{"arch": "unet", "spec_augment": false, "win_length": 400, "init": "xavier_uniform", "beta2": 0.99, "learning_rate": 0.0026, "shampoo_beta": 0.99, "precondition_frequency": 32, "merge_dims": false, "batch_size": 256, "epochs": 88.5, "final_lr_fraction": 0.05, "weight_decay": 0.1}
Rows from block 7, named by matrix and row number. Rows with one number belong to one channel. Each number is 128 + 24 x the weight over the matrix's rms, rounded and kept within 0 to 255. All counts start at 0. Numbers have three digits each.
# convs0: first 3x3 conv (model.mid.0.convs.0.weight, 96x96x3x3, standardized in use), inputs 36-47, a 3x3 kernel for each
# convs1: second 3x3 conv (model.mid.0.convs.1.weight, 96x96x3x3, standardized in use, transposed), outputs 36-47, a 3x3 kernel for each
convs0.29:128128128164098069127130152128148104114133153122090098121148128181123128111128139128128099183151131122121147128128153144128062124128120123143163129142119128103128111101090080097080154178124158128121050128128150118128119135169155128128128137125167149128099141207120144094098100142149128100061155145142145128128140123128139128
convs1.29:068143128168153155128125128129128108114155155173103087138106128084128083143104128148109129140127115128138131167128128215128116128128128128128130143111128122128128138128144160121132128123138178156137179076162065128133128161122128128102119085128100108128075093150178091118079169180169123088099128128128137153120129125109128099
convs0.30:095111128134128148116115104144155112167149157105165128075113195175143119123128162152094140114097128128147154119087162128112080128128128149104130162128083128073128128116059101134117177193128121128128120138128164134080128128143102192181114128128128153069138162128130090149128128128105153128149092100128087127144123128102127104
convs1.30:128166159128110128107128168128098142112145125137133143149111139163173114128165150128132128128088135121128113145119103128139174114127128128127128147139072133103112106128157112145151159125113141128128175128134148128141167128125093103122128128128154144128138144150195141120164085128128126130128148124131115128128172128123148128
convs0.31:126104128092070128112113156128128128128153128097102143169128144130128136094151110131166118128114128154141132113103127158110128157184123104128134140183133115064162102161102133106111128128108122155128128117138117128112178114158096099128128099141144121129107150122100072118128128146128131151129067125153191119129155130130153114
convs1.31:077100128128101092154168160128149143125155166099206135117065128138101128135083128121053128096193128136192178122206174128115128125114113128128148140178144145135111131102100128146136131149114128157151144112128126153128105093069155128128132153128117159135130105111154117128124141128128071128118180124113013101128186128165163128
convs0.32:128158085128111105142181150142091133192128142109134124122105149135114135128128142128181066140189178116124127120158162083116113128097156141133123128099084080123128128161104160153128128128128113068128128129108115144128103137103137128120095167128118161128105128128128128128128128128125128151128102128127152133142096141090160118
convs1.32:076090136137178142173167149106155140128078100153137175152128148117105141121145119109128128132128128148180138179153109171128149128125132113141128128151146104128128128162128130087151128151111128079128128128140246137154128111120140130121128128128128134144133125164202128135128128139139128128128086129128128157152155132128150164
convs0.33:128182128128128128151138152128128147141191113135107128107133143148183147134138128164110142130128083128116113116073141134178181128128128128100128128128135095102084141155165110130119128120121140151128128162125078109128142128081162121154142097174128105148128163150128128150101072137121139144128128120116128113120128097128105177
convs1.33:135128138116109119141128132146141103126117125128128143120128069082127128136103156103164175141160098132128128128128130128110149129128122095128128128128123128128150117117151095128128128128134121128128128128106134128122079114083147112128097128084100128106108157125113128156128128128099111109147122158123128128072128128124128120
convs0.34:125123107128130129128092123128181128128128128128128128128168128098180141128128128138083140145130171128192128128158147151128152128078147099045107143128168137116139130092108124158124124169128128128135128070134128117128147160158128120128128140151128114133158128126130128140128088101128119128128169128128128128106137128117189128
convs1.34:128059115128110128139134134128128128119182123124199128133095128109096142103003128106128128096039082103043100153163136118222154167193128128145128138128139128051109128166141119091120128122128134128139128164128136136105102063093151125128108090135128128128128153133126131128125137158115102128104145141127155147128069128141072128
convs0.35:128158173148098128128152115128139146128089124110128126173174116106128110128125128128125128105128149117128104128139097156128128128128142126106091155148132110129128158128143128070057128135128128172165172155175128128151128192106128150093110128122104084128138120104128128128126150128128160128128142158150128088128067128111101156
convs1.35:142128124128116103084128098051113115111128115079132112128128144154136093138124113128128128109110107128128128128112099128107139123128161128133128133128116141166128099106112125131088163221128101128128096152157087077129137114128151135136160128128128177127135151128128166128166128109128094128138157110128172128128196086156128134
convs0.36:128128147128128128108128146128115117136145154124078117140099129147100130141149149139128148128092100133170118132133128128142137125128123093128124119255151124101128125135128128192128123112128138128136128098128149140159128124128128149110138117157128110128128176139149083128125082116128087136128076143128128128123094122119174120
convs1.36:128128128128069130128177190104096138129124102110139128127089161127116122128062102128073128141141128123124126123255129118057111128088122125128108131152128124128116146166126140128105128122128135065140142191145107067097103054128153121133128086105166128106128135145114153128113186146100143127110165104128183128128140092128121131
convs0.37:143128111142178128123175143101128128105115171123198128112128128160078198191128128172080096156114128127130143128128120120161128139128145135097118128105133128139120128119128167160128132128174093128157078167128096167119100128152161129124120108080127128189119163216107105128128171123110161147128152106118092128128098128103169148
convs1.37:064115148143124134124128128128086197129058156128116158110128113074168128128129128128150165152183110149166128095128128127128094107103103128128128146128128115143109126096130151128096095111128189098092128087142128128128184128118147117085161128112130195161114128110140142120128078128128128186147087129180064126155128140142128122
convs0.38:143155115128128150128136122110145170121137143132194102147163161128145128121128099128128142113128096100145137111210128128137156128077128128159141137210192098128128128067114146128114128161128159107104153066148110110128128185122152128156128088128102128128169152128123098128123122132153104156091122112128167129128133155132131115
convs1.38:121150136130084128098124101147074095128102128104144128118120117156142136118097128137097128150128156128141104128128120097089122128122132128128128072038097128128110140094128083033144117166142152128128104128128145128128151160128122128128128155129122128127109114096112128128128117141108128166137160128163133128112074128108128155
convs0.39:162128125128174091128149155129142114157150128118099142128128132128209132150128128128109122145128128128141128156171135109128128128128128128101128128128126137128128128129122146139128128128128128138128128088127131126122154156128128128168128117144146128128159197184119127115156134128128128111114128128109128102111099128128128128
convs1.39:128121137128214131130108128128168128091080122128121112128148129128128160138160120133155144129220164128124105121128128128131113138113147139106113110068133164129154109128123128128124132128098143176128128119098140124149141132128121036160125128105128183111099162128135122138107089122128095184128130128121110137106128101128128103
convs0.40:156094130144128127144102104132105128128128130128216128128136140128078093168121128128133144144095142128089149136122086119126150149144151120133128120127115139146122144143175155110117115107128096128134128128120128143128134156128128101084113128128152167139145113095114070101128186163132128128128134128128128128155106112121141113
convs1.40:095126128128175128142200133128179108128141128128164113168182146144128117128157102128123118119089097114123111128128137108128128143129128128143128131124128128152124144170128162106125098086109134128130128107128119141128131128128173131113158128120111108144117143156151139131128191146145092128142128118125160143088109107128124100
convs0.41:132128128165149147120100100065161143125128118126128116168128157128160179141128144090092128128116128109142106121128100159128113088093131118085112096095128124136122128122176160128136117117095140185053128207074087167143149128138128128130122102169198128090214134117128131128119128112113149140123082159103137148133126152128091106
convs1.41:128145084050113079092133090112128111095143165097111201128128128104128128128128140125128186131109105109128128128151128148114127112126128128128128153113143110135128162124139166143084128150153092148152118136128155128128128153123088146128128164128116103128152087077190128148138148156121143137146128155128148128128137128133147156
convs0.42:128128095128071151128194128122144138112090112112104150128128147138128151128182128135128094143128118128132138128134100114060118138189132128084134123128128103128128167102128128231165128091088146129128119159139128117121128128128128181128128162109111113126128064117112158146116089119133128132151128128112128121128255129110101126
convs1.42:140208130128128134128102104128129140102066088121176151128052100119138128128109128128140120138128159128144102128120090097068136114120128128172128098128128128092168118129128139128163128134128138111128135128128128098144128168128114128128160182151109128128134128099116059141128087128128164101128077134153158118147189121153128160
convs0.43:130169143116143128113107128128128128143122128121115128128087130092158162166142114128075127128128128141108123142089127105151109138185111134148128119112128128150111145171140036069113133092128099100128123102141126134113128108128153124133128128149144174128105128151128145134115121128104131128101128128122090128148137128147162133
convs1.43:107152172112101122134128101164150128153189132128121150128126132111089128126168128137141143128102108112121128153154128125128128151174145147115128128171141128098134121154128128153154128068128127156118144097138128070128151160136128110127160128121128157152179146130125123120128121133110169132141160116117079128128112094121128158
convs0.44:145156128126143108128075107128089141129142118140136131132148126128098128130119138147147094089126137128121128113137128148145152093092100147098079112098133084128088128137128128132231128120149111148128151131126128105128111128146128164130123128077124114124134128153128215128128128133102128128128116152144128119134130150129128128
convs1.44:153128128108150128128072105128069064123138128128122105150128128134128122128128127128137128128091134128150086114171128119128102108188128116124176128164150150148138148151128104115128135125153072113128147128128138100144126158181132127132128076143100126147128159128126128128128128157112128133142145168128150139117066128124108128
convs0.45:108120131123081143128128134178112121128128169158128128108113187150128112122177146128128128181088147128128128149128109128140143144140079124116119147134084133133132104158133128128130141128128194114128137113165128098112128124128128130086128137113121133162112184109121101101112111086125128063111123112107124110128128096155143153
convs1.45:121161128109139142128142128121114128130075128127128099131097120151128128129155125128134135137161087176082116128128116121129108091128128154161128099138129094134132112098130128131128043115127119128128124166160129122169128128132128110128076128142128164174169146152128128128128079129153125119128128175108114168128101102088113086
convs0.46:167128116128128107133128172089134157128124128157147128157150128128128081148161128126127128161091100103128128142156128108227144131139136093101128120128125128128110128078107120128107128119128113151109108173075123122152145112128152144129113121080128183128147143148104092119128152162128129128132098135149147095108128128123128102
convs1.46:175136153128139156100118128128128107122120139128134163089128139153151148128128132094128128128185141174120170128128182128123114091137128128080128138128108137131145150128128142128128089117128157128157119089128141104128117128100121125081129157128120138169137114128116210143128128128074128128147128147179103139181200150128100134
convs0.47:156128149128220116128086143112081129128128124128095129128147129097091128128227153156175116108093110150128128137095113124128128128121117128105128128184128128063128128132110134161129125101128142127147164128143121108128128132125136135089154230128128159128128119123144137128136150128134111128111107128111149128176215131103128105
convs1.47:128181128133128110128119126128099086125201143132142128112104140093048128128128095114139128128128120128055128120104078154118085127143110114152159128128128117068128128157128148139128117111128128133133122138134135152150126147133128100128126128139128138133136128103128128125128116128123099116128143128150204158147128113085105105
convs0.48:127117140100162135132094114133117128102122128110143090143143150128128138131096128099205148112200144128083122110188137142163124128121170128157140108099115151160120160180128128194128137163128157151128117130126126117128150128128129128112135106128128128128150128128066176142128128125094083166112128128128112128147128144142128128
convs1.48:112112110089128128132128134157121118128168142128072143128110110128120103107101128128128156143146156145129138138097147128128128093147128128111087110128128128164122128111096140076125128128114113092110122117113087109156095143114112109128118128154113054173109111128097128128128169128107118163149131159128155128128118130132128128
convs0.49:135128128166118126137121148118060105076128136129163097128128117110128155128133098153115120138155141128128128128101108125128109128128128128136128171158136128123148176143128167161128128120128128147139102092158125092113163129114128162135112128114128125128174141128154197128132128125119121126104134128128127128128128128094116128
convs1.49:128151066128129128108128107126127128111088128151130150128128128103144106128118167128122145134101173128128128128088128172128128129128154126122144128128140128128128128155128126128090128114128166128107128091128128128128118103125065128139128128128128111128132179135114165129112102098083128128146143126123194128182136128153142128
convs0.50:128114107128128170128129146167138128129131128128144128118092055128128148103128138105150142144081159147116107163128177126147130128135128144128139128136098171194099129189175128071157106117136125156128136128085128108128128105106128117141128195119141128114125128128096128128168128128128128103154120113124112128124128128102140150
convs1.50:160155178141128128132116128159130152128167143117139128128111134128030180128128112128120128128164128149182158128087122139121128116154100152133136142108125144143128136146128155177105106148108128128128136128128119124137128128128115128129124128102144147122128128123168144102128082134108085128127194096128098136128136116128111150
convs0.51:128128124143128128096125128063151129083140142128128114124128130178127102128128106156179128132103126112128128128100128137167117096166128108127142135106128129128128132082110128135137128105128128174128128105128128128152197089096115128150116184116083164122092168162175093080128113107094178156123087106128126129162128152116128098
convs1.51:082128128090139092136083085127171124107122147128126128147128134149156096109145117146072105128147118139117118119085126128082128141104128125128128118136119097128107128128144128125110104205144128151140144128128128094123124128155111075124150166104171195105128154133128126141128130167079128129128128110129110115128128093100149138
convs0.52:116128128134107128128138106128128091113128128128100162115128144112064177128163179135128132181171168102118128133128136098152106134128097144128126163101128128146155119138157148114101128132128148137128107110076114092128150128134118098128102147109128117098128152085109128128126158148079131123166119127150128177127128116157113105
convs1.52:142128128063136128123166187132168128128085173138138158144107154138128137090154128101114141099147100169128133168134099134128122178124128130117128128128140128128096156095119135136128075079128130128128128128150128159128149138117174078115128128128128187128204128097136128096174111099128143179111114133136153112128151147094128111
convs0.53:128151179117167128139132128128150140128128128108152104156141142128110128186128176099174137100182165142128128128128147149131145164116160128136102128079106128118130151134162128128091128130128143159128127158118104128128134128075128124136104128128128128128128119116128128128143128091113128102129128120163095128128140137130130128
convs1.53:128082088156119128203159132128128151109104158107105123111128128103128128115099144147193108162128078128128128128113128128128128160128128128136128141181146086128083125136136203136128140147103128097123163128088128128128128128114087101120101093128176128155181128148131128128143097089144123111051128037164166128171142203041103138
convs0.54:122118107128128153154129114190129128102063134128171136129128128138148125128054128130144150173213128128095160115128105131118128091092130128144118132140110134127128127138146105105128131128128128114128132128123146134128132116110138128095158128152149128148136162153136156111146100090128116112116155090113102089128118137137175111
convs1.54:148128149100133129132128143097088158128151128128159096148128131158093130128120118128120133151128128128093118128160128121157119128161128165167128116128091128128146102128128128103098127128095140147128137139128128107072155188136128128103100150169195170147128156143132124114126139144128128129116141128128071175128128173126204128
convs0.55:139128128141145128128133128111148146106128128128114128096110139079154108128143128140122117133128139147128149128121128128169177076124126096158141148121058128128128091128176118115107129128139143080159128128128126128128128147159147120140128128177128117128142128149128128128152172098111099123103128110128152128169165116121147123
convs1.55:128099111128161133124084128084128181128128132092128084148160143126128110128151126151171116128172164128160160128112121145113165122128127140128141185176120103128128144128128128128078111153128128128152128078128188151100122128118110083093119093128178128166128128111198134144087116118144147076128128130129133113101148131100128115
convs0.56:111145129138130128130094134128107096123117131128067095094121128118128135121128128128105128128128134128137164126147142144128128147164104128144124125068112142128136156128128128119133129104128128121125128128121128127128128097128121133128111128113132087125128128100122117139128128138122124128138199114117055128128128144107182142
convs1.56:128125141115107116146098128128201150135158128128078128122095111129167124137163160120110140128128128128128128141206156142128149128167132128131106099000096137111142128163128123128086128128128128142106128128147109128128134049108128177115145128124109098152128147089123149117132145152148174128147096128084113128112085118136095113
convs0.57:135146160123194147128128181128128128122128107128076116128129104128068128163197148130112154155128109128113128128128128128110125106091116124147120128128128136106128141185138147116122128128129145128128143128148151128128132128131143144137128141128118128123128128093108062128150222174135119128128128103128191144139128139128110128
convs1.57:131123128119123128162128130128115128094090093128130099142215151128121128128128128128155117150128128128128134128066166157128169128151142128171128111112135128128098173151137128061115136179113103128112120102091156125157145128144128106081165135148079128128155142128162126128128122128106128120128128144140202123128166116138130128
convs0.58:151098176128126169109128164137128183121103144113149128128166140210128183111094144128098210079197128139128147113110083160146129110128117103130112188114095128159133128128100128124128144128101112128128098137128106136132122112128128160128158143155128128144128094128128131151115100147144143158137128133128202128128145110159128128
convs1.58:120128115163171154128158078128172086128155142073128100104128160124122066093128105121128112158128088128146131166128167145128147154140156128128128166176089128164133128127128138113146157128093128122156129128164128128128128128128100115170146150141095095110128161128128133096138128121089121130072128148153128128153104108128097134
convs0.59:103132162135068128119121128073080128190104140096117132144091119152128115106110128171136152149164098128125128128128105146130167121128128166113115127128128128144144126130097101142071158111084107194136131141175128171154128114124113134190128153120128144151092128164128128145117128154128170138128178128150128109150151180128122122
convs1.59:122188187164128128161107128128154132162187053105128150128128137128137153154128128145091128166147103128128128128128154128146143133128149128092128128133165128128126118138150076107072104140067107098139128128126128113128140102138128117143128131128128118140119206179128128145128106114158142066081118116126131128092161128148148128
convs0.60:151129122103069128133128083128123143126193161104038128128144173093128123128128123162128128128079109128128128126096161119170141128128123138128120128149117128103128111141123128208128137157175130120118106110129123084128155165152158128061147077128128174113112172173128122135114097137159128156103128151128106134145080128128128128
convs1.60:106157128138185133110097128087045073128132149151085095163128128128245157130094097116165137099128137099127163101128128128128123124153131128116128127062128159123143128132121121147128128144154122135131147161146128128135128126147132098098114100122116128128138121117094128092128169120127105128145076134102152128138112128130128158
convs0.61:162188150097128128112098160125103195128097128115074168069119179126165130165128128128191182141089128128128134109067117120145128128128128130089153128098128140155070111063165118133128126136146168075128128128109147085172128123127126128089099128067180158125128160143128168128127128179151128091110132078157150149131112128109128093
convs1.61:128160128120128110158128128102126128185153128108136159128132128151171128177116103090135128163128136122138146128159150128128154161117149128140128113174147115128097120128126129136167084117138126142136133114200128059128143178094166160128096128116114140164092128107170146115128167125162113128047023129108185128164159128128090169
convs0.62:107149131128128086128106095128110120128185128128057128153148128134107148079117083115126128133132128128131147128143124183128177131177130085093128173126103113080128114121128122075096128128101105128126150145128118128128128171128164149103112128128128125128171157130109042130125128128156128128107133128128164162113139119128136164
convs1.62:165091134181128128128107123128127090121128104160144123100128114128094131147128123128128125122135140094129129128156134094118089139124128139128128125107088128161159128117128154163141128128130128093128128116109122087105128135168149128157119092128078132128121128111139110123128097131141161076128124128120155128132147128128146158
convs0.63:134139128110128128127122128128103128091069176128128105153050128133178189119128108106124160100128174128128115156058109088122128143128164109128163144106128128139134128129094126150062128128139149128082128146128150123104115128128181143128110096128131142149131128109118129165122128128119113128128084121146151110125076127133148090
convs1.63:128136128142128140128088104163128106109159084156134120161135112114128120159149144135128129128095137128178116156107133142128162128128131117107119136128122094128164155101128157149109143128157128102155111115167128128150128094150128120099070135168107148128135156110028128115128128128163178146128133156128077112123111153107146128
convs0.64:107077093176166128156173128138128128128128128080144155128147128127182121135128136140025072128064097129202159157098125128168184128147133132128128131153126119160128155129122117150202128084128111112128121153138154154162136141134132128128128128089116191148160128128153096128125132111162120128128085122128128128120100128113118159
convs1.64:146096105182128128128128145128116181141128107128124118100128122135117128128142118103062143128138128158144156128128141128128131128158131120084128139084124151115128128144124112098131128128128128220132130172107128192149149128130115145128136204109128128105128137088105128128095149105122143090128128131095104149090128109117128116
convs0.65:155128164102114149128154124128083114147092150128120128121134132148151128134102155132128155161128128127128170126132128128116125128140128125170127128128134128128138128117162106139145128077126110116128156118128128081128133160128089137138143169128156136114128121133128089128134139128130170128128102114128128168093128128129128172
convs1.65:092128128128128128121080128133146125155150148133161133160140152128128128167170128128128140152125141172174125128147092109187108126155131128124128118157132128111128159136128145136130175205150146122118158154117125150169128128160128171128129104146128128109135047130097098128140157128130104128128076115095121144114128155088128128
convs0.66:128122146126128119128114080128128110128181153136109098153160106109128152128132128141173157128128170142128158166145128096098108128113128112102156128078112143142120109128150102128139104128128128107090142081137116106128107188128128128096128144150117138141155133110128073119128128119128143128103106125125132103128212079128074147
convs1.66:118131119128128128151195103128128139128097112175128097147099131108135127133128101121113161128157128115084126151151128128128150096128128121128128166162114106083128128157128124059112077238128129140159134107143158112128095165128150112118145096176113125120128165128090143105117120125091094117137164193128163164141118145159128105
convs0.67:109151112128128128119112124149176140128199137125084130134054128161174153137164157087118146133128112128167128126134122157091083141128128134154113155097109122128124128136124128087109114128113128128128128208095128075128128129128128158111095147128133138128138165105113101128149079128107077135145125128113090107128153136121108128
convs1.67:128141128129103127128124109128154141128055128119109117132088128128073141128173118104120128133102128128155128128128122128128087141137128128092128107109148160110165128131137077105128134128128119112128171128119109128128167119128115090128128155128094062081096128128128074128128165114135162132105140128131118111128059128128142125
convs0.68:128164136131110128121132128144112119135118109149119136113132128130156195149108184115128128130128128128115132150133114148157128128128156128133128128126128141142128105131176113138128138135155128143096126128106124128128110140128128136130105084128176141124191177140135138113105136108091140128120128092133113138128108128128140102
convs1.68:128179163141116142128128128158128147119093154128128133128136128137128128164128128095132111128176136128139152116114091130142128129128128128128146136152128128114114098149103144128156128161161113128128128088104150128128204132160178134172164156160112128128168096138128130165128128124058089091128108128125121128110134141128168128
convs0.69:129082128110133128128112121150128127128114117112164129128104128148099103132147128128061133154142121128177129122127135102125139128128128131128128163084150105120127131128150128128128175128180159108102128128134122166128101173128128150128128163161129171128112090103128119131083139135146178128102128128139059137128108107150156128
convs1.69:128128105124096182128159173106108140128128128155125128128128128128128128128087128128148169149128128101128145151128148119127099128089140133136101100088140128128157110128128128128145128080107128134114128128136109149128157128162128132105128033128094099128118128153116113146128128111154129161149144157116128086108084167102089128
convs0.70:128147128128073129114124117128142128128153128130106128117173168128128128128128128128128128141160103128128147128113155121128128143115130118160128151146126119104122133128137159139135128128128128131128146125128128128138128157151130143127105109128128121159139118128119125128128112128128157146094079128128186132157160136116121128
convs1.70:147128146106123114157090128128093128128059104128139108128128150095128130135064188135128143098106128128128102123120152137128142117123119166163181097067095108141137128128142128128156128128128135145128128140128115134098101128128147075133145113128142142149112121137118153128128128153113122128109130140137141168128097111128082122
convs0.71:128122170128128128121094052128104130099128128124084128128116165107125156102094114096171128105138160128133139098124128100119128085156154128128178114128150180128075177150130176156097093110105134128075117191074154140096108128144101159128091175141128128128128127149249156102158128128088134128132158128128107174092124143128118147
convs1.71:145151143112144128119134128128164136100106158115082128128159109128138158128130128129128113121162128096118144108153191144128128133131139168106104083143173128149145148130161162099142109128128112097169138085214123128127079114128128140110130122153180108110059134165128169135141097125128120140128121153109156146102128164142128165
convs0.72:129166128128141119130147122132128111135096138122146128096087129114128141146148171147181128141128157128171153133073144092107121128128124128120128128178098128214129128164128138214171128136141142128133148147128127090125140128128153194117128059128110146128144179136157148128158128128107083149128113151119106128128124124127114128
convs1.72:128120128153128155107082120122087128132166128128153128136128143117067091128174185124128099128006116107128128132084122139128128128215168128129148158166105137123128145110136101178118131153128128128141128105120105109128128090119116188121130106128138102128103139126128125097117128128128132134128114134128147164096088128117134128
convs0.73:088124131093128145138128105128112128078106128128103160093091091152165208134151128128098186116129164128149128128128127070137079128118123121126128149160128097128159128128190128127128101153155149187042128154013128109089128063128131128142142144118128159152181128128128139110115097090128128139150128128095141135079133202153118134
convs1.73:156146120083128136149150129128161100060104187128104139120128131128094128128128145128143115099189121128174128128128130126104128128100122124107167091097128140128127110118187128121128125168102137148174183087128140142125128120129166128110128128128098086154106139128163095152109128128082084128086155164119122116067128205073117134
convs0.74:147147117128128160130128122143128157087153132108128164137161104128115128098124137128033125133100066131128120179147164221148114128128119128118128128128147114128155162156168102100128132128164112090116090187128126148117128098080154149128156088152128128117100116218126136118125150107111124128093041147150126099151128128132128128
convs1.74:128070102136143135142133103120121106135145117105119118102160127128128128129128128167140128128086128123160097136150109128123120128128115141176137106129162128140131165128132097136128128126128128143142140128106168178098108125147066131096132165128120103119050174128128154128151175159128177191144142102128133100144128128128109087
convs0.75:110090164069124128064128128118120128128117108131103150134123137128128128071124149127022094088055108128197150129128108149128119092128128128135170123141129128128128128145092134103116122158135136128115087164108083174150138174173157128144128154155125165128128155128148108122128128128120168128128127145128117106128141117128128121
convs1.75:136169126131128128102096113096146116128128121128106112114128127128115129142128158111053128111114084128143109149098178162094128154127175128166134128143147128137162127124124167091105142128138128195143155162152128078128128128164124135128112119121143102128118101128068117128128124128103109104099104155119111085128095128128160129
convs0.76:115122128129171172110128164104119128128152100128160128118128131128128105128128128128235122128166112128085128128178142128150128131096130092162092128178128111128123155130154124128115128131128135129103134116128128142138173123128128128128139155129143084128145140128125178130142120098114167128130121138128153112128128138124123103
convs1.76:128128118138100128146146126118093128155128128143128134088108128128116153150101128128099128129141128128122119134145157121128126139157171128160110128102128138125128167128156155152150110128128110123128128128128128126107152108115099128116119107115096068130128101084094162097139168133128146146104128128170158145139146125128126128
convs0.77:096089141091087128084128127128078186179097107128185103146127170139176174114128128090114128128114198128123155124184128154128112132159128082128112048121142138082172128154071000227012114128128162184000128162000145128038111140102085128115128172105179208128128167178100128134128139149153143138135128156126142136154122157120170128
convs1.77:115128160163181128092134170128095155242000223128108196124115128128072121169174128099126128128128227157086128118102126075128023062128128133110151113101128148107137135128128084175144128140128114105139128128153128095204128124112128153118128092102120128131123183079152114095108108126171098183109104139128146128128121150128122141
convs0.78:120128109109105128128128148092056128107151139082155110128046103100153144128128128128128146137134128128128128128119147128166162142104128128113154128139128128092089132139072128164136128128109084102128105163105128168163119128162158156099140193160090121112147128103128128128121128128122124128128108157138142128097097128144114128
convs1.78:138155128112128128134119097143129128115049122119113141119147159107104128152170128103123128115205128130198144101128123128127128128128168128108125107128128128181168128128128132112128180161128101106104165128128124128156116080094128154128138179142130136127128181120128128101095097135133135128148166130128126100155181150132139104
convs0.79:105136141120129107134064128128128128148141128128128115128180109128128168128255200123128140131115096161175170128143140148171155122147124145076117148174139088000084128159129146128161138128150128121128136166140138128133140111107092132111128128140128120128133111128139095128139101128139097149117128150129120107107047117128186128
convs1.79:133175128122116128141128130098181118129142125125059120165196128113166128128126128128130135128077151104150112124158128159106128100089128108082103135102132115089128108061123128184119125145146126128138149167137134150130128090146134138128128128128128144128128180149128128128096120159082071102109128111140062128100084077128104127
convs0.80:143145152138106123101160121128171090128095161145128128151184102148141131110106173128124159117191125154132128128182128128128128133136151142058128184220173107095097080128128121164103142128109140108138107077110116151106128128128122144118128108143137158128140141128128085128158128140128128159112146135140128126111097128144128132
convs1.80:155116115138199123112062099128124128128169169128128102132161144128033080138180147128132118156076163142164128157128142129168149128166129161128170121030079128169161121128128128115147128128128150143146128146117174095105117194144140128089159128143139128127126107084128099128128104128148151141128128128107128137127089121128109078
convs0.81:128128128128098137131132128128146128112154128113226132105128128126125128151194128128107146128162128128147128123110114105128115123128114133056128106094128155178128142176128128096127128178128128127133128150115128097128128129110144174133123067097119128150128081128128170138128121128128178128128108128145162128128215132128120128
convs1.81:123086123128111108128128083128177095130128129128057128105006107133128144128143129128151153146092120128200106144128136113128111150128128128130128111097127128128138098076105102128141148156133151168128128055127142130128153067190128227130107128128156128128128050123134102124116128128117090128110080128128128165162213141128151107
convs0.82:128150170115128149128095128143115141154146155089088134131154149129154148128095099127130141139072123128132146144121103128128160128197128140104128125105110128128131094128121128123090128124128157151117193190105128075128135124129134128088139152111119174135128128127143128099134128128114128128136128084152108116128104146085098107
convs1.82:112128103120128104100086125136102102128073118121128096128098098128092088106128128128146092148068080151125178144128134128128128099128142114128101128128128128101128109128128080128128108127094146117090132117108109092099128141093128176130128128128109100102110128122128128128135128128139107128128131128128128128128117167153128128
convs0.83:147128128122128166125128128128147158128088157154106131111175098151128162128138128095111128094128127128137124128128128117128128128137128152128128085159123138117128122177092176128147111075134106127128138128105147128128128093129128115128114095128128189128101101100128108075099155146101134172148116128096101128138128160128092125
convs1.83:134201128128157128170117107178128128119152145128142155133160130169128121128117156110128097105139125101107171107082152128135128128128172147166130128145128128127134141128128116097128188128110128071103148128133140212128128128136128126174108137128138128105163191128136069102128059102100037166102123114128195118117128128128128128
convs0.84:128173148121105128128154128111119128135129128149220136128109128128105139142166144099128115126128124120092165128086162109128117128154148128109128119174128128171128128131128147128163128128148128154154128122128136113129125165102121128128135115101130116119128134128119147128153108128128082141128084121128090143128128131132088128
convs1.84:128082139113128102110128136145123128075128111135149128128088128128180139144158127128066098128128125089026137128086128128091130128152128128101132121200131147141118104128128128183128113070103151145128156126147117196123138163128137144120128128128110123128094099128128119141157153114134199128128135128139128129128066152102128108
convs0.85:123134128137119128120128128127085128164122128128186160167105128148128117152151128128136159146138136128146139128168118142128135073092125115128098128151128128128128081076126148128111125142083155179152057165171128132134117146115110128128128128163100145128167144128128150128147128129093084148189137128128113128122128148153164161
convs1.85:049123132145128155082138095112089145138131154179151160129144128154128128128109111129131165128128137194128128085091097092128128128160141128102128160114143136154144154148133157119128113079170097116128137128128142138176129114147141122114128115128128128164140128109075082128128123100092125133121128122128110148128112181129128093
convs0.86:141133095128153086092128159128128128192119142154075117200166151175136132115128114128096045172128079116162108128152185150085128128128119128190128095103057156120106070128164029174143090128168091160171028205165133175165081128121123156137144128155124155125097164139086188107173128128157128140128097128128105128128139146128063165
convs1.86:128120128128104070137096141128112142113128133124086126115128108076094128116069128128149078124152128113138172108149095127128118131128056130114142162069128128094128099153128131150075128116065126128167146128112177191137086133148160128121140127119149124128128150062163128128093110137141135082128144103128128128128107088125105082
convs0.87:148147128138168128168155107142124113088090128128128146079116128128107110128149123122205114128079097150161158128118128132128140101133128128125123093128146128101112132100128095120148128128128151077118224128100128129084131099145128178158154153128081173128090184165138128128169128128134146114128128146111149153128128128191130119
convs1.87:157080127128120170131120089146160129128184116118150071128118123165128128107130128130128169128167080144157128118128129121169146128128128147128130099120167151189128128128127077097128141129128157131103149151128128124084128128064119105128136191128154144130131128190128128128093128124128109085143128118153128125128128088131128142
convs0.88:115113145128153128147107082120128158128105124128128128128128098138128128134128145138087128130098146128176172129104148111129096137128128152180174125110128071128085128120157156144128104119130122162128104131093151128112104113136150184128118128128145167161128148142139128105128148098103128128101128085128155127136128128128130128
convs1.88:144138128080170123128128142172153151084075096100052127128128127128128137117128128128133128127153125127103128139128112124139151128128155128065123169143137128065128147158139128115123141187146102128123128134151128105128137138152112128146128157154154141142105128150112128115083085128128157141137106129119128124159162164128128128
convs0.89:138130130128128159158116133119128124144137128104128136128128146128128128128183135135128165128105116128108128128123118128142165128131128128152128118083128119153128128155160128128128128141128131124128128128099128161119142160141121136128106140124117135128094077121128128119071158128123040128113110128143133128121100110109081139
convs1.89:127128128128077105160079136126133132131140128128126138128144140111128095128097128131064117163128128140164128128128175145128128147107123128128128128128128123125125106126105143079116103128124128154134116074128135146136121187093165122128128168110145118117138111161104112112126135148116138138128157107128091144106019128151128129